A small multi-label audio tagger, trained from scratch: 12400 steps.
Rows from block 2, named by matrix and row number. Rows with one number belong to one channel. Each number is 500 + 40 x the weight over the matrix's rms, rounded and kept within 0 to 999. All counts start at 0. Numbers have three digits each.
# filt: filter width-3 conv, dilation 4 (model.blocks.2.filt.weight, 384x384x3), inputs 48-95, a 3 kernel for each
# gate: gate width-3 conv, dilation 4 (model.blocks.2.gate.weight, 384x384x3), inputs 48-95, a 3 kernel for each
# out: residual pointwise conv (model.blocks.2.out.weight, 384x384x1, transposed), outputs 128-255
filt.70:513482497525535488474507512610547519447504527508481537517494533495485513541578448482531504518501572426411468501513558572473491468531451492538461466489536519450474514451500482504515450574490463477474492578541514534483507614527420456532499565463439516492490562527528467562461498460485483459503524468478524508450397481480517518536457462484440475533450489516489533507417478492474502554536501561564567532487522480485465555558454503517472
gate.70:494419503568481458437496530449481489596544511483448497454505494582558598474554490544487519520542455498450525479510456485469479433510433545502546433520471484515467549482431430510542570491538503519492498494499485471529551471504450476489447460463502573532429500527585504506493479538503507541496504520481459488521478439496507511434560506498546495494467522437580506500538535446431467510520455522590529527515495457519587419468493537533497
out.70:458480446572483533489429519562511518538455449474504483519500597410546473489477473471453537553507541492588545473476468529537535565448530453442492526495501512519475534503523456472456506546482473491536466529532524516564550452494507435497546465529501625485547496506476450543445482463512451486514433512489463467477559563477514501518567533487519468514506560565438506413495505473546492503531
filt.71:470565511447445511509482545454484452531479539512481444562530545513523535515525483476425522488501501559587521548529546498503509530546500467472476488491505561483466478532500456489450469463438462520528573497531506518534508476505508485510597515519487429422485551564499542517473509512460444525521519522545455488454495527535534589467436457540530535473547571514454473560531486526482556539549633489500444487465488540507463551521452486546581
gate.71:557499470423542531498447502564512488529569494445525490499478582508439513554442430476529470509453494556496445521544543542431406570520449527460428484538507589502532495489481549475488378456520483501540530424527551557540486491511513493440555429438516498448532439493450493503556541506493552481429480477455514499464553409413505371484434507461456451466436476462550524501504493513561530484498486464455479542486468517444474567483557546494509
out.71:473472499518451525513476504561505514519534542539504506494482425468485454466477477502481493562576561565503490440481525483567522521556448482467515458528556524480548558447536396419523474545556495534557501546515538419559449538527532462480519525474519593455496405446489508510440555518452528455508489421499527509501474520501515538458450504442463435540510497436440476514542465456479482475563
filt.72:484524515419519589445499473483457548415453507455530493447496486540502533454466486530496517521511489464442561521513494462370474520451480501532503489484478514506488510541398507430425477504432524511532523517553535511525460485447597484491527529497436465408548489511471445469472448464449491523460489473524530516432481492502529488420510475519529527500525384443495485498450463534490510514541575478512537503524493447437476489476482509505520
gate.72:514475528522514544467481460490513515474485580485510440534479477473471479427486471506524495509582496432468488446450392447516570429475471576487556520508460472480473483502479510507429485493420485427489434485525517521534491383508508508494423513528513495495496551462523459475522506491502535485538531518451434500580534498493513503452513573498469434505472525464489503463476461530517476467505460495495465493493563503503509559473550513479529
out.72:537473543495524525507498447542526449474442509448477503463488544512479509457513497497422487503573471472509455570460513546428552554497480432474388552506526535458506492479492540515468511543500444542504485535498556475519522502468515517462464443515463504490466522476452471520508423450509525442565470526486527485507560451483523474478481494477497538552511504484487524501504465486500465506523
filt.73:497441443465477476469491473427567440639585497472434438483593532497561494536515556512503528506488463481402523590547584531485541568482486503589544571486483503537511551487507559470541527549515489491482486538498561471385458543511495511481454468582517520526485512490488541462488416514546429497499500523495547517468347483535472584517481509551483437520494506449448492494524500507531486495516530496434479461480437464447423445464483547428517
gate.73:508467545442490440473513523500533499583524515482545491519495531513469613464491494519477447551475475491520446556480518481405517482491430497571476536465495484516493442577520522489521494485625532497464472513511508492529497490488538478513527461523551547505422479459550382449495472464570543528511510453503545483562444506519524465565434514518453507491479468510496409540492503457535541515543497463504487505509491456439448558514514555484471
out.73:567529448522520571474530553480485442518503469502465511488508445540463562505470475484567528567535532513481518573562457501477488525446570605458523515551531460536542477543472512455490490560475490465445596519521441525469472517463450475481481527472461503409451435503573491514470518500422529491457451492542516503500491497460466524449489495470543537486451404528559508532523512461434514522476
filt.74:500483496495459536512453516475486469514522524469468507474576536521480462464547534449475492441515494538509498418576595511479429437511450535546504535571519527550474445512539496571586508419418514444513507497526457485480515494498510589482505548528522462493507498544489428485433497478552567478494497524467528470531499481492430504478433591464448522500511498498482532435478466552538522523639546546544534488482524530492491439562494474431529
gate.74:499463598473473454551553558513480482442549455394570492501465525527453514454490478506516493496470490471577524536427501457477424464487516496557531511486516499542468543503494499459487474500524468492542524501499521509462490545525520457477524429481572575551452501436542494514564485484448581587448505470402523464521422468519555521465514481546522485525517480578528483467493497540503461469479449476501513464527522476473477534496517612522527
out.74:472554480498479507486483493426519534529547523550500559533526544457545522580551489514401431464508549464519546457475504464511565477503484529579463483542525555512514505540412582537407554509428530434496494454584490559475570438480534526461486466534558519474506461558545530505537499455518556547477480552475504488514406530504485530486431498581469490492569546532481461568453530436516534511492
filt.75:528548460445457521482468513484514556410551503524530455499533548555459431479519433451494508491511524586526510425541571537565420530565564502524508522535474562518562460486477457526486554478551517534451445398483423514512568460504441434555477503495517553525517522518472457507462521539470555470471467550515504508533525486550505544487539429457499501522564555555491467467520504478485524517508497439479521475483536535525532534535535519529578
gate.75:541453485485492514496521510512464526487514509546481518404528567605523536508518517512503498516510448486483515437457471523414485403432437499481462486445454537475476505518552471397474487491442490484485507502521570529422488531561487506572563427509563521521480475432545497487552505535541529486485490411419521458477469510458499459485535472438486488450497457482572569541566476558496495526552530475451461493525503428446459515532518468470477
out.75:524512483450555504526476519478471532536481514500446497456516488480529488488487546535413568516510486469430518531469478507538531468579502535516537515512510540500542493495474523486554481538521539414549429394519493501496577507437450531497406489556507505508523503523549540467431548506515468564501492438422464461492456498412531543472478508507485536488515453565454467483448513554471527506507
filt.76:481487540501504485482483483516467509513460483500525497434579522509471535506492508462502529476536521517616530560449551494505469468429431510570521423515477499463491403478444509457428546467547544512554497552503557463533510531566497492502551506502547559459584475503540514497497512481506464446489516537492545486464502441483479535435490487530555520469475481458443496436475489459526548508455484433473495491493501514420464475507500439473498
gate.76:505518497502467551587520475542534547552461507511483485495579536538545474471527523553553521549529519568495463443518577539568552459487517546525578426527480480590521481417476478461521568566536506539571493473490434530484524537548483486567466454446576569564521571506572490482506529506526466472562523480554441539554542532441505490484515546472446513559597509522484465503487523469474512474567512442479461496504555474440525511525424517566544
out.76:437495538530518481428516483640501472472515524523559452468522462544455464445519495461448546470507478491569532473493568447561510479505501528591556501459456447521455488485450513488487520459426515531543520534513494480503546531477500483477530520528486503413516493495472459525449514473508496517470486484512486527490440474487477472509551532465448507499492542434500458440483483491523485490514
filt.77:499490593452509443432438507542525473525513445475518483468464481516530492457423549488555499408422512553540544518453420537536577450442495542458538569486542538497448485449472501468442422458408546530447530513449483463479461503528542495385517451481476493546542525486504451578524483509495534466447446509481491484451474475479525505483487489506507480470466452564421410480480495415444498466464456481509467485512519487422487496523528505524476
gate.77:563438528568533519556581462535507494498494538460450470492494505479508538434511472553517489483451503462379452492462496545459480567532477529460486504515477473471518544546496488553484519557508535482449564455500542467406447496457511433523499451516543446511549488463475471534443453472532498499535582510497470475525490504539525532473484525544504476490473466527597459475523560457444435473529513485493520511513478566554471531511462455555532
out.77:450517481523501548464535436525501505499479514498465513491517513542491542516488476537519535480539529442473486504540498525487502539549495533488497479511527498514518492562487504465484543529491559488465554485512522465462485473500586424474428488489465502461463548475491441383431479449503541468503441517529554527480555466486453579508515454529573555470557532455443501470465524578534518434545
filt.78:512473558490518416514475577502493488450516598512500428531529436524632527511487513468497510502495480528509458545524571496514533586533445481464482509480486491507537522495520508605649534515490515516513517506541636521521485525490516465505532504519507453512514468526628586579489468512530515498528537512488502575474451476437563556535520556517462468492520507567466528503502463502458517440587520563495479483495494502542459473569541520534438
gate.78:488516528522560614514501493465497522491482627497529503469439463458563538507501503512536575538529519533510485565439542471464509511538550577526507525475452504460500493487492514474444458512491544488473551503551499475459467488515434456544415533528539443442495445484457491508568435502426555551558470489529499429437540518524539495481490537407539511522492507548598570518496478492453452528453453451543555470514546386507499542531434553513520
out.78:532502479499451472568534449535498541501501560449556504502482462486576498488519492476491524471497493500524499507480535475512432489485428481500481484495490497538456610447469527484477494514555490445444472544521466599536554473468556451449522560468480492470501505477527533461503473434375479565539448448489596545469464408473461520550533519438495482411462591504396491437499516515460539446502
filt.79:458536523601598576417479436575502546577486477515491435495457407493534496535462518485534499438464460603554438463527434487533465516537481536491427429490455484523547466524535526435554541457433430515492493435465529488538511538447553566499484476561519586482480470502593555473465505563476522556496500491460489544443479502494520441599497502487555490452508537473497573488480500434544465591494494491495520462468444491539513430516498531580519
gate.79:525514534457512505493545533443424510576512507493439412481529475467490526514479535491552495535505490545559554462471433471448462474509482557492485594513480519493531572510529478560506521479527553470481533462441510508441490529503501524475482551536508520510478501554494485501503475512511534433515525482600554566552461464466526530382478553509491519504520465498541521553511581464515481519544464435506507505502493490545511501494423524547570
out.79:524525446530443423477537534478497422496561461569504461490504528544493612503485574526460433532523488513505537490514535479473511496509511510482450521544508442534565458479590480470561490452472481471406517412465473418500540532571577443530488477514508482427449499557509494438473515526557471421424500479426412461585551572598546528523532530458451461560508481478445453540492493578543456435422
filt.80:514505557477474458481504458484538519480531430507480474515466488510553453509563543460538473503553469524498480521499508406544492513525546548501482523419518465510476493470496423572515466527515465516477513489481464495459523528507521452481494556571442528447521568530533388490518474459441485496465449482561472481490521453506568503497530478478456494495545479545522482509591579480485436501487487531510499511513541465484435458435473496412515
gate.80:555530458459528557493529471556537466521500417559553533510537477498478473537505501530484478484500533458561543530457480397494513558459521484521433514487511507501524523443453464458467474454480494503507457472475579512478529538562488557449455529549553541561527494493541549429486445470498519479503493469532476491534480489465531543511445448489504499565512530444506532517504532475475505469446493519494579529511497556457516505467497518493517
out.80:479477480587509526512509519543529455480473522497506494478484475477458488514495504463542519474499518486541568487548512544485507480463499515479482465433572525482514505557488485429471517459552422537546559455510533505502426436498576436458432512545541464473453489498497417479480417528531475522485499472502478519583503618533489465443491448544422464545460550496482450408493442547422452573497
filt.81:515524557631468540487416467532562423531482491575541465514576553462480598471479522516534469507442526458449488508523516531501563430477493420480414477498471580516499491543504528534437496454500545511484456536530489498471549527432538539538423483479491484431470496491533487493525426516524581469507501538536411464498536485452405456446494502458476489546540491470582519442491489511540486557503438541438486532484485542538462521525476477449518
gate.81:513616542500517479568513511485486510489461500471490416509445465450463502515487488548489476387479524480452455570497462557476537503533480491544459532474486540407451489481548508521470480502542476492510543523511506534481512516505500539582570511494507486546476472472505509536502514499500506518504478483447571549471497479478534529431531530483495482564525490572499470460455489438489443593471493443498475485490527473434512597554510532537539
out.81:532557530478508522507517509427508557426461435473537580443493495464501536556524443494491425497473479525455522453542537511470511480471522520474570524444525502539478540501560540524501541486432476504483528445520510549527541457569488510519506525497511407563451481482475468484514502556477491531461502506484489527504519530424503464522456513520506511397484554524569505521512513527452450440386
filt.82:481560492474456540553413433520517513551474520506515549498494553472533559502447508495531484508491511433450524526502546533473500566515499509463564469489481619390477515513560560518549473509496417476483485457508528501552543575577512550464493476487535548446528488507512435407511495506485518431484452494502486519501495538446482504494550576531530469494501489482514494471464489460468512490502532437476515536510504504490501516498515522488504
gate.82:525432572545540481470433463574495506398461479541506531482591539529569507529494539548520580498496524541471480515502524435508547479558514489505492450464501479512473420539502537578471498524483427439461445603499501555529530597532517551422513486474390431441523493512448439513484487470475563573466450463424474470535463487479487518532542580511472445527536543492441506447536535497430453498524410496482569520548546506578518453490524476485469
out.82:439562531520508541580492469529511492547506459520464507539497526504490514442574518491498451588445501545540544472502557517544449437527490450496486470471466464491479511471525619526480556484486457521474617445453504554505486519483514461473591522550531464455560435492457581508466556421421452491500511506514430473432454484494489538470442520440430446542491514514557501514487535466438440431488
filt.83:557486470445431535554477492505446492500491463498492511479566479417514494505473423513494547522529545476539461506463492472474520438516506521549492547479431442534573498505451451475470520480567465469468472528462546557545462495485517441558446503473453432521493438544508499507503533475523531441516474467558522449525549469484470486462511558538526490522515523527496487517484502553490486520460554534463530528502468488464519525455440500535452
gate.83:501471447470475469506618418532519500515535481537507511463440516513468439492513511472510387521559519469455544420506504446472458531514534555537488519452483513459431512481504509497502449488482513523465498505506494446446552483453485474471500551497494485469554533518581487558498520493459510504487580548540512555482441571485504580545483437474500451471466431496422445474550437538508534481463494531518482502521519446491461529447521540533484
out.83:501509534471482440473514454488537508466550469433508466517546512527510544547437508422431477460534451517500516476506498488524439434496409614517551437539429566470422568479569439513451564568510512533464569539507554472478484467482504489414510523457471398499495513503553458543484578543480530473526560525491470512547469480507501464528468507467475501523565531530436568515423540509525517536500
filt.84:462510461523464530501499512460539532458539516435513493500514564531521485531557512555496502478556469471405533469495491540439538536480500508599548552474448533469409495507506426489556522480501544546465504516478489448549491480520316508529441411522482479493460470501502409514476532573494617536519516448525585576392611506553564445463435477512523517447496463409531483476504453460519521488479522494546519416537531480491506500544457524548460
gate.84:472542519441505476485506522528408515493467449422504462560535478492459442504491515457506502575562505463389450523529585492521458595540478509613489478520529499448444446453421448451446511493427464525525455447421415508530563528506468466475470540484530527454483523512500557507544511518517525467522563491527570503507590581527477483520492529473465465473479494499557505477493525545498571445493489469520458491495511501502502458513475507447507
out.84:441491517518461514522489503480515516455419478472478493456475538532521576501490504479496500489442528520535493458463482571529505560537499487489522516444537600493486480523530422520484536538474450599590486448509505449481494576499439561466541469555546530476571501473409495530478571501478386490504520498520488549481466441443520527456543479564510529447524520467537407580477522555517500521435
filt.85:564433447439475416513503568433488457506513525522469469493556493495513514460444546511479530466537487547457473503481517488501584456436469499530519481468404461539519499590460637522513435474494460513545511526471475444476479479529528537539506500515519431478513503466430466527503531506454506423525496489508516580506506500501443467466428508507462473543480417482467380532518540482540499415454469494489524556485476472498477498542469495479482
gate.85:429470505415524437506527468433458542514496518444436501556495487448515518549566528565497500476486578503533503489464396505454554497523475491471506483475514450450445461496548577535609565500553524508469493499490486570476474448477444537581545499537464465437457453503505512481522540432472560574574525497507483534460522467478478545495478542566585622479568470471476440526577522512523524508544463478504524491461489540526544536474406438455472
out.85:471468513520549508488526494427463481550530508523483493533484537515580518548489504498413490481475522572511459449456507477523457510494470508554484533455568554484481503533490483541542523563571510481589557502482481461484541489555564431553462475515512539507492577476501491432514533616467461485649573482542550534505456572456533510519468458520529513465540530577516483467485560510505564457486
filt.86:526503499604490546472481480510477506436508485548551501508463473558562498489475442513456467590484532431473581504539474524524543471485507523437460478514493542440535540461539517477481518557453489458462517545485566555573515514572398479624544576564571480505437400467523559493436512504506430496515515473636525497512480567480480455490456500487520535531529387512485550492445536543396493538495471487493507533477523475455507494502435536553490
gate.86:516514514564538488527533589501540451456539541490518465499517552525501571563476432486535447467531508462447390490529466520449581522506543559470411485448482552482552520525511436523456491471527460459522524562454557501475521459498450467458481487517456416469477531509490497519499502481399471471494506446532542566453500463488528488496470531490536508483576460449464531490482521474450506560469532515577543479517511481532474475521490521495504
out.86:481536451477437473454494476606544511442514472464495476527583488519505466464538521469559548497498453584517481497436512533552540478393497561507533454548440442524493501509570448583566464463506425476441462473554398464483531501539506538506467519491550478490491476501507495551487514413425457445470473471494516485512501446494499515386538536530511539520558478518499563485485497549521481412483
filt.87:447451544520483514515490525522507516527558488596523475526564523515453498461504491496510507468505516473502519523483545490469501529519533586564435476465471420545494445489509581590436529528541514495551481509537492481510542513466522493489479419488448441488491509503540434464454495474459497519530515530504471525507517502578495470495435554527488531550481482507472456506466559482415473479538464580523499526508521495483444528496487472471465
gate.87:545492516450456496543488462427532467488520486439502521500462448539519536476514488487450480487469486427550534535534440431421537482507497475497493512483506494521474493502526409507479510487435494541558494478494526493512544570511544499526525489504426516508432476496531514491508471485414468541438518465484569464471500448468463498550536516521501517462495492493450518493446479505556580516528491479488551506521506504456530465518442490449495
out.87:505510513469512507518510536565511525479562510553584508524442444557551539583477453546484417529467528507449480521461420551485507488470494495426441469528473563591522560469486548453502498506534480564460515535503481481483538557396507413524544519497578583450402449455477462518465503580504452501550477491492483455579504501545477505503509498529479499494518507473459461507556564453534484497415
filt.88:499452461528524594569435532503554510500529505494525453600411471521446431472493477487532521518507512529486447471530537471461475511476443457502501522447483445492467526467518536435575593448484497503514467510457532510555474461486515560517432502506488537439502473568468550520426476558478483485523469505579512505476572508499502533406461538452484530414533560523443548487491459518465461488572496479496475491484476495513497449456510587467491
gate.88:502527507527506478495541496508475486443487477504486495478491447523487457514485533498415514522415515577454555499504490523500570534478558478525475494472459453513468525454481457515486515489487450446476461483534473540470492495526449490486517577507548447511450491438526463588510490495489522585537509550560501459552493494543511573564548553571530548485430510561531433504577548531557466518456500469389547565466528481480529498515474441452560
out.88:582514498445489509488495607477462469485522518489528503521546576502497507489488479556553498510556496518492486522574517526524470495485496448430448419498463428508503445464506532455497500527555392487500503419510520554403453474512549466451530503495564484552536567421499521490507525575486502546478430503586538557507485488450470522535507529454586477449516412464515564498520511508510537509453
filt.89:492448537547564507459438517455467484482508505492564437500485440463517520447469509510505532514464478573466556490454452425448446395420478430488439565542557511472515458524529518499524460543527449535552485484535541558399554533510467473488496506570439499531442521494587551431457465542422449485511496478534467482515513537479513516456531512519544483438506551504509517511580496454483441556481497507554482492546539478417457538508556459522470
gate.89:512458439528438492527498574441478452419496472455454512452461516523529552516425482444438511548502501422520499516482449393499432465504479443463536511498505444508468500483481460536494483514510529525442476491504467513578540479468454505477496460496396433407456491487555556362475511541533503548497433523419406460512491528556529464551519426513484492496542477526463564531547480492498478509478496492555443491497536506455465555439503527542533
out.89:440464508500495447525472466467553411544471548495511448491570450498476495473455453560499537531525498432573506408452495470496491519430482463427564517471526466509551486562504465504521479514434568529508454483500454493496489534435457540528451571494480480505558487495439494468545445512458410415515545491558471494471433530525545578505497530469567514514482563511483584478555505510446512434536
filt.90:493479484610535476540472459509588563473560511462485507583508533484452485506552499507457469471406527514530566552391473475445607493492486546506565490522524516478526559498532516516518488555518534541478503550495546420436481449471535547513415504528529551432470379450524525520513429464494444449492517545565438525538499568523471599521511537465491427479561554463507549396498484497478459530488492576579474453478542491471541534586471489546495
gate.90:574529497537568509477481444465497482526468494547491461515501486447482441469497491522536484549495567497429480540492543538471438530440492498422450530475515504504526420518473596514501516563461528518461530462489505518487503449474475445517600569593558435501494491508482517537562521484524489519508537496480493508433530485535513463498544510512524511482505533550498485416507421490448491463522571529590500494430445573581462533508500457530472
out.90:537483405448476527458530534408505510568543466504532552485448486557432492537524449550477559558564495463482404498499483538474510538506467479518528580494491488475489502569504480502493541554496502488481498528493475516507464467486426371476487510510576512447490517495563467466582580479513608489482488512482560462468445567525537505476477457505588450492549492514426499495506506490500570484442
filt.91:534540499508529476467454487459539564471577542474532515467405478461475486488485480477484547546521554534535496516576513583455527446530550563487490537471494522529494458451540407442595455569500486517429497530499520486469496514543506575477448531460520471488589530512572536498527551489534515544510525504592476468543479488550565567509538511518569565493583497562476491488458546521445474465513469551486575519485505533511531596610589498541527
gate.91:522520554585425538428507473502491525456490491501514498507504448535499511506498511462527466471459548526593516528522517523462544483492526459471479532513551462464528530520489435553492485554492497523498474471519498575464487478499530539536465431492511483472555499571520550593474496524516476510521514512520508571600433549525514499447526456444524497493445498438489505450453530427543566475484495446545527481540460517514448501508514575448513
out.91:474514518515541512523482448488492529545470476491494508437498620459525569561486528484497468509451479543481508537497504499536522460516535554466536495501431440465514616557482567489475532545535490473537554447487524504437493462492451537566469470360551606474534515597538513567478514522514479501475503478515502546467479465456574488523484520458536538511530525423483523500500514545526485507552
filt.109:491535509453470504541515486462506500423586536458521474436397521535537471512442485546504471487506506516479562515472460416475534454454477526469461500462472555517520481515526538478529503535515527520464566506498523496479498558539509529481521484486582482474526543477426518444570514416502473619478476467456541396468478468524530477534552500541539461503528433528529526420489483462446532466449525552520467515499513490456536464532457546428475
gate.109:407506460466478520486458493525474543429561473467503500487471483452533519482503446507490526531467538557544486625541487493465523537496506489557565517514497484506580554469464442507475484511475510517506432534506458475509552545509504504491457555508426489582575486384509450525461495499443443496502482518444484460480433517430508523525553476469514550478543503461538517507528519502528516485496539490464570452488482528442556538519459559541473
out.109:534534469510464434587524499441502453543430475527464474510544498445516452473518551464518472476458440481467479482405485402497499480390495504546405495568505510444495506512565499488541500497565565472562472461502473499550503476462491490507528453511531538501462491478404523530517584442439509538530536508516489475450483465503516486484506489499460500443519465586468555417481500469526540440471
filt.110:432453414531408446513551497491512468575516491544466518395628511468443479499528452503449473485465523539553495428454539511571453583486465490455530498551462531466466508510573460516513476470456527529489430510484487507433467415477488528491529497477511563461398445486504426518516518447496462501534513496518462539572499523521601467476484457471465422513392487529499504442491507522501565456513531480484491555452453542485513506481545520572485
gate.110:506452494509444571478451527570469462475445507444505468513497499520589563506498548461532525523501553504584501462512496504514559522543466459416585460579515502550551539444464508424420454544505535496541483459513457507419531516466501551495563499537454517478439475551427377494517478582492478465457490448485495473469469459506519514588596592543520462447496530565543482449517504492536557580474539464521518471528512460557578511486440408488593
out.110:551468520544522537470463424448475651460458523460552501457539527489544520529577526521433475465514521477442477476499458503491524544500438457477466487555496482440469542514536543523537515475452490481458553465516557492445549487513588506437461503580488603515496487511497495477462503520503492586530454543506522466445528547528510494525628476474460571496541537526466494550483433556525500479475
filt.111:510497440498474504475508522478500519552564514485489522485499496469486475514462516516500481527530455497450544561555595454453393575472415478537476522472442488532549499547456527582493494465522488541437439452483543471542487457569497424562490493442562513543488443485392471578483490467618625545499467513467480407480545559466510499486485449569534470533557449520566532490451490532499519479504472521450492437470474552440449516480480533443408
gate.111:498448531518519500453526449529436457488522439463537497562514590477571546500506479488589518529426488591525516455585481483487532506536510443528592479442487516508476527522531500467422474532521522507475544443540506492547454437446553522567480542553471490480475478478532557601468547503520604548473524548444465565497478479479489509486591498505458493590587552491532596510477502456501470433487517531460444502536507545537485504561519429538477
out.111:501535498385502534533522485440515458506524414512468485497489526465563564546549491471520504495532544564483528529433481532500539506542515519511551535488435507548475460494526474483445526494451506441521532486526504485529469519473473515578549525439552490433563483455565458444478527460524511483465550512515409520462433521544479626464515570585445470442512477453482453415540468591532412406537
filt.112:494409496442514476484497437535472546506482432464480550549525471526424461486572504496544488481550513542446502476545523531578508419465439546519500540542512419441494431408522499574459555483538496480525466470473547562477457487488435573479464480406553518464489495516541477472521490503489465410477505485506527481501561489527485528489606516515448455448462445496514504510527490486524459555508466549512467501467479515433513514485411512499459
gate.112:560491503479524497526492561449473520499532473521593402523467506512482470472440524541505537480428445514466570396517543498465479510493504515518549530507573512546446424478505541517485496496459549558511519505572554534581519546484490552558551552483455507467487500496492530495522545516515468531457445491473473521589540464537518520479498494488486471564513491437517560514472536510509505557531483508461507481467499545466492514419563461526529
out.112:603441465477511478579537505492494507527474477543518491524452527432559483406502590563533530476600428431456496492482507431511478524475557482516501523491569515504439472494461569460452484545513583464513479464526447498470417527499512478587479481478447442415477440471447475486453486494521456581394550501494462480470498515458435509517464508497475471489465519526500574503532531563511508404566
filt.113:530506524453444449516450482524417483526491483571518477560483594517589531518522540525489530512472521396468443464498443524520501497527571477505542436482421480485484496435442560417457495560589449465513528491474432482455586567518548442508500538524443423523520479491460500435508564514481487533471464472442451540496462515516472503452488468544498502593474458527512449527494566520500565572486561429472559542516563515456507513470587499530489
gate.113:478537506507469514489497494513489507461524439516529505563548529491543557526517483454529500522513545451484620532515469470462434478469482499485525580505564556507599577509451520528442481524475580497574451477433532500525484469518496506510509537547527484463473520521458497457485494516481519517510529519493440486489489523494505454524500399534512478445510513497455453536550501517509591503491478464454472464455466489534547615496491610513495
out.113:456550427559456515438435518529542466516511540469499486540453552442516552442419463395468481518439458507485513489520481488486474498517493506549511506462524485530467478543441540560491461522555496531519525535538474553475504515497492437457463502509530469440506534558524505604550542426510394478575465519447528523555512451427483539436440433429483461496393461506484499551546463534534521524512
filt.114:476529556494395505472523491504522548517554521475584500482535487499456462541509492475595520504512550517498575603499539504491437458407524503498545486478485481505490462463467495429516469538498542510560490542494518515506460474458504534512412479524509418498476537581522485491472477527577521443547552482563464473455518466522427485529504441543554470538529479572475441404477468475505522482521471430477480491491443500534554478533424484487485
gate.114:462519496397495449507516545459509523429440462518452503517458447458514503519503526486473540484491548469567459549549464461456457499498451398469562510455544491469474484439508447507503504513429435534480554404501483588441476459496500547531508444463473508579474450497469394444422448464481431556474497482576548483558481485474456521482512501496494471484563494509492519578462483553468533472467492508458531500498482428469549460493487459455439
out.114:466441471501490557529509489480504493505529469453579514481489491522448414528445421538491514556460505499539546478456482468504492515476462454535556517493489513470433540508470517479523476512508482578567529418511489469533476500534509540521475475497521432525494473512487495576514562527488440573485470493474474483554505528568512506470501524503497517536395525485487469490489422515552557476483
filt.115:550495560477446542470520493493465580506460476543551559470479497452448427471533479495486455516491434493579503545534495625464554513500484508555402514547512519502502536597489526510531550536416528488502484518528544541447476546541534459560540431525421457480522506494543507479465496496470602522490514527503492507574491514516491443407444480489525482467458480461452532505527526534478474471486475484455512477491509499545499482572482433467487
gate.115:525542507573539482486547519509487460535493555515525503417555562476536486456474460496533506557444486443543451456539477468455642541498461426522503528466486468489485549562514492514452430440533488506483469456442494503523557507540473567456572520488471542494522516539526455518477492554584616533537506543510498427467493449539501517501486478497511506521549509528478535433491509528523542447496523526472543492516545467576520522527495479507551
out.115:560528433529561490517466510552470393484504476529432557493521491476455521517515478542469490480474493468461529444443491520517458399523452520391445505471529522514561534439460461463561483472494550528512488472521540472468506512445528455524497394521478467535441495503521468495469463443528559460530467511565484473520563463482494487501463553486431527563536495530466512515466554545481522478540
filt.116:480449498558394489542441514504513499436527541461503474511498528507527520487518538510476502494491539525548512487507512452505459503535475499516515504505532498540469506482485478496514472455525524547564552471522573530493493483504513445541497447438435557445499492501491488486535493549555441506492502463445511525457585511496479518562511577486499469459362485472418522441471487507469487466512513485490508535497508542492500557526516457490493
gate.116:399513527449490558536433480473431480477545485480494494508437514463488575480452506541471522481527476454439470517545499453533510475481517486474543516553535557534524477515510574452484533558534480526482513503546503491538436445485514446493478470447459526533422423472486480488532525509573452438533458574466481506530600528524514464464587478452474470462456436462455417492432485504527528556544521417536514504480521447493475549561462488550499
out.116:496499561561487558576531519537554550554478444462514526453489525510493509511473514517464484491524582436549530485495456466501559460457572574533527576465544440428476525481520519532518426481488482521550521439443540503532454581429526472522595466521517535572529528426488480453477542496499514590509454423528504535504498422417484527545522498593497506474541511524499467445536521494534482501439
filt.117:447531514440469418497541495508566487459444541495483501576492505484460532548468517463489457539463502496589549507491468403528580510480554552524506512478489443530464472482510504557483458518479516510521460477461506432420523477450503554530499448475482404554514491518478501430476455526462487483510474513458400487477466455482544508528517548591557472496572511503462495521493453513573523507469510516449400505541505563533435519320489512422483
gate.117:439448480482451530494483501500466512455425475457470489439536385481481452488523528480487503485524447488564534470429541525531522509544492472555508491455448489482470487572501472554450506500478520477512533514518533521512510489492459447446454511468511479532452475563457462513502509504481531594506456545459507451470475541486480508450517445453472536506482483518472460531494554440497533525489523526513457527468503439517473500578523564544530
out.117:481490476476503443523490498458550521528471452470494435550516496486522491485454506522518507503511539513519483486472530435549512506494570552551599489593448540482482449470560571518447442544497535483560470595436539495475469570481510508562496483530454529505505455502466481451533522462499467447562530446504453467440531470518494549541519461456565581455497578549566496405503444532490460528522
filt.118:560473506486558464437549461451517449498568499490497533507537565501514480499469466492544575458473505535554547495528570469561514473533551409488518515498539458487446573502505517466461513546474488452502451483521538567535454507519453502523501502543466568492450483516495534483463517482556464503499505485521477508474481526498519515512516487548412488484468511503492504506485535540538456475482499545516508537507503532494503540466466459528468
gate.118:575561550502437495407528548483575484457456496572534480526554558528455500497503512552528520530427505519630461490445497439444514514449480516536511509499523513521503452475458548598539456545569550524476533499507520518489511496531557570518574510507536498465528496474532565513482570510471516459567511474481452529495560601475550518582501488426457513428502471552522487490455487441476493501481523419500521464502492420520532489523510526580500
out.118:455482459525500530536567457536422523504474525519477487538533534493536498449392525509437474525473467512496488572415525508487498466574472481511556505602479481443480512454500529468532514512498519515610569431486518508465473425410529503574454533496447592537407533494538496477440477512504478461526457547518489488453571447467411494479472491535500543507578495502500418551576459454510481510486